Rows from block 6 of the image encoder of a small encoder-decoder image transcriber, named by matrix and row number. Rows with one number belong to one channel. Each number is 500 + 40 x the weight over its row's rms, rounded and kept within 0 to 999. All counts start at 0. Numbers have three digits each.
After each channel's rows are labels from the 100 images, of 14976, where the channel reaches its highest value: "peak on" is the class under the peak; "place" is the part of the image that holds the peak. Only what is clearly more common there than usual is listed. The data: numbers of one to four digits printed on busy colour backdrops. In brackets: how many of the 100, against the usual share in percent.
# convs0: expand pointwise conv (encoder.blocks.6.convs.0.weight, 384x64x1x1), inputs 0-63
# convs1: depthwise 5x5 conv (encoder.blocks.6.convs.1.weight, 384x1x5x5), a 5x5 kernel
# convs2: project pointwise conv (encoder.blocks.6.convs.2.weight, 64x384x1x1, transposed), outputs 0-63

convs0.303:502501543503448495475479508478539504477573535447499472513523450540479433508527497562491456527460493427536505546473520485442456455419473448432413442519443476472560457486503470471449424505532484
convs1.303:415466446535519464482506554519461474527522514419507518511520434554534534538
convs2.303:493475509519526476509449578418431610545568489459511490551522503537499533442517481523508443539518483538582470547507524540442497467540522444454429518482518532539538476509459478482550535536496501
peak on: digit 4 (48 vs 0.5)
place: centre (67 vs 11.1); top centre (33 vs 11.1)

convs0.29:504495510488556509459527474458512473529437462483464431461543482470535453483484527479465505410487515506485534507508498488455410550480455477522522493476505527506518468401446418516519632485511454
convs1.29:495500443458471524494410412489515440425482488469473489508502454491536545508
convs2.29:492509535566563514448549506439531420519433495516530442497465460433512516474460538513553527482535501549470560557483478466448563481513469496479472529506477593462513456523517432486475546513581511
peak on: digit 7 (50 vs 0.3)
place: centre (41 vs 11.1); top centre (38 vs 11.1)

convs0.337:457516472577457539460525465503508498523538582516470515514489453512504569511590499541500494533439529461451449424481530515497531546474551483445466460493518557458567456499497409557468522544476488
convs1.337:486526448475489504419427468444487540556513494484565556491502489471450520446
convs2.337:493509533507493505543505458512472465566554550509491557583514500561486549508582491552459444535428570470491468442477475524485562552496544503475470455497548535468553548515421454525473510541472461
peak on: digit 8 (60 vs 0.6)
place: centre (95 vs 11.1)

convs0.204:481521555493534509474478464428591533489442520551558476476379507483442462530446478515503532448568505498519520502555505503478476533470434487519472461493533521492603436479498484498447501521502452
convs1.204:460518457517445487465485517431461429518553438499443517543436524491532511460
convs2.204:580526458487451511538511518514423536491570468469531468533578509518521442459491540448493497549459503498523457482426507447450546425516548543472540526534450444492460521528496544430531464488464546
peak on: digit 4 (34 vs 0.5)
place: centre (62 vs 11.1)

convs0.100:451434494490468553444432561423444550543503507505496487488538466494571534474535527541472478534520496521537550505539426469507500489497532517552409507461431417445479475458494470530511486489448540
convs1.100:512483533498462427511497539462447480480470432488540549499489481380483499510
convs2.100:520475475439449462543540473516445510390513453507528497492557577531533490500526499463511509554494536479519435481516519567518524492523534503560509564503521460544423509552530512391495487454443510
peak on: digit 4 (30 vs 0.5)
place: centre (75 vs 11.1)

convs0.265:472453491507448535474579482508553481457458535490519506481521450530522524520531462494428530499479507438421478452536461487515454516447468452466434458519529561451508452505571461557463575579497490
convs1.265:501477406488500505437458539516513442442539520502443435477509463480453477537
convs2.265:481461474502501503555520517475501466573548498459525483515516451512510548498490519498426517560438516467433492510514538572471545514451562502466467483522522563413565473566442482565472580522521547
peak on: digit 8 (36 vs 0.6)
place: centre (59 vs 11.1); middle left (36 vs 11.1)

convs0.242:479462470493521445506495481446584454470463519454523497479515483527482437537459477488503573491531447408493555549551521482525454440412462500447432439504523525472533430507494547506453520487480454
convs1.242:439531418495498467525483546484478498496540460439460504513457402478533527463
convs2.242:517484447495428546520515525416455562494540473469512482552485522504460476444470494456473452522472496551574406495451524502360533475498503531491445515499502479514496508490540475454539469517545546
peak on: digit 4 (32 vs 0.5)
place: centre (65 vs 11.1)

convs0.170:469445521478490608451468541531482526454455526488501549496474496457584546481508535521499541540497560546470523492561415562511540514487514533559504456445502455555478490474487507589535516526456455
convs1.170:533433475455458472475489515528462483482554537504512461567527441497564524423
convs2.170:518549424539485550466529487460480491438517430493541458507518486508496477498471510379599494456484542484484478558471475442473517494494502547478457520432452465523465447480495427438564516506496518
peak on: digit 4 (45 vs 0.5)
place: centre (78 vs 11.1)

convs0.144:421401473511572552473454543432584479516456473521527553467494519508516431562448473478511525464525501483484509495478455485477496473466399498509465515515497452482532434486551455488458556521523501
convs1.144:510470430449501510439435511519519429433512494507426454529497499451461521496
convs2.144:534613509531517493487524501526385505500524476545473478524533476463529475542463552488526447487522472508544496512463497435570540462575578472430508543546488514503454528537490496480552505520471575
peak on: digit 4 (27 vs 0.5)
place: centre (63 vs 11.1); middle left (34 vs 11.1)

convs0.171:487473524489550516431453528567547479470483520475446523527501443518483525557496489569482546537431460504451489534488499572402497479464467575516546514480478504519477538459508496570540480466598457
convs1.171:466496469521502507523563548500493564589539484514557607516508501508536503503
convs2.171:543474525446534475519452515478508484564580526514514501584510515535430512436527475496477429515455578587493525456456420477419564495535478524481514487537475502522503574498527521477501449500535500
peak on: digit 0 (32 vs 0.5)
place: centre (95 vs 11.1)

convs0.310:523526582429546551479419526437531537519458521524530505556481483511538477528487494571532568477549441470539544555553452553471586527462510511550504508523473483476511465478506497509475476522435562
convs1.310:476450426456479485469480456480484522547451496498554579435508493537550452504
convs2.310:514444498495454489543479488433555540492477537498562478469439509508450480400520426506443488476509493524529511459519494516443487539478444531551517466464584487448567479507450522488427440533547453
peak on: digit 4 (54 vs 0.5)
place: centre (98 vs 11.1)

convs0.33:492478576458533453532504456520513484458550487519382459410509468468475480559486521504461506459507516491523460537497543557475459545548486441552545500531501535514496559526446496552494470398507475
convs1.33:513488546554549498521485505507515478405403425491480475459441481491503502497
convs2.33:550527481493532526500558444469537448502470520517531482509488467471563494503485572462517489473504583500437504514454480474468554454489512522464521538502569549437554500529459486572493575614525556
peak on: digit 2 (53 vs 0.4)
place: bottom centre (87 vs 11.1)

convs0.241:465501456464491506438529502479459476451517502494479503518541442422509506472457526477474526527535530480475444477463489528566470481392571523517454525420528433544472473411522553515536517452443533
convs1.241:494439369458501501504528515491512527552529485488454433476467493457498496537
convs2.241:567576512513444508556560481437428542498501516538511453488479507462521462462493513438496463463529520538562495510518476429518528519573538456495476529572512528482497493569496514408485505581463545
peak on: digit 5 (51 vs 0.4)
place: centre (96 vs 11.1)

convs0.63:508515480507468554507542446460586501473445569465507484481505433499455470509526448532516572438487443442482523543524480491434503488457421517501517453540443503471455457493518467494445494499526391
convs1.63:434435412439503448459486510498425495528523450450513526482479473511502486525
convs2.63:491515513512444483511471481435473560463526523490499517562446522539471463473513468509527422461526527545624433478445513471421514498501491475477481460455551483499543546463454487480519404554533519
peak on: digit 4 (52 vs 0.5)
place: centre (90 vs 11.1)

convs0.291:525537466545480521460585469509468531494444513540495560516526531508456479471460528494495487567513581543510420494536569532530459491564507525536581515512493462551550484460591499523434487493502439
convs1.291:452473489444451508573515482572492480465508536459494492553498522573510493419
convs2.291:466471353530444511490495509492454498482542463463475504556510514504486549501504471422537506541485502525510425503461540481476540475502502508483434566438479484531436547499562526420528483491570489
peak on: digit 7 (33 vs 0.3)
place: centre (62 vs 11.1)

convs0.77:454544482568471518443442498472520471455471529483557479496380452494483498537480463551497529458543445451511525480496472454526511554432492494481487480384518515458491449474454477456481458538532465
convs1.77:514522609567483495519571547517469443503515506457440482535486532500492547507
convs2.77:525512502461492491517438499555489599547573428519474460442546512520479496518512540449550500489466463464493524467497544498523421493512544482480524429481444410550498512465461469473520470523415440
peak on: digit 1 (39 vs 0.3)
place: centre (91 vs 11.1)

convs0.50:425517450555474542465530454540506440523488544514470505480502441449486569589528550542490559549409524464441476441519476559524526519474559528453467493481492509485494491509497425547488528502497446
convs1.50:488528588562493532514565527493506442438445482511560548544508485521536518485
convs2.50:541483489463451500556509500501523534534578525475519525484541536583535525494588488484472531532475548410482467456533492532491476569461582510535485462514503476474555475529432502491456533531401457
peak on: digit 8 (41 vs 0.6)
place: centre (54 vs 11.1); bottom centre (46 vs 11.1)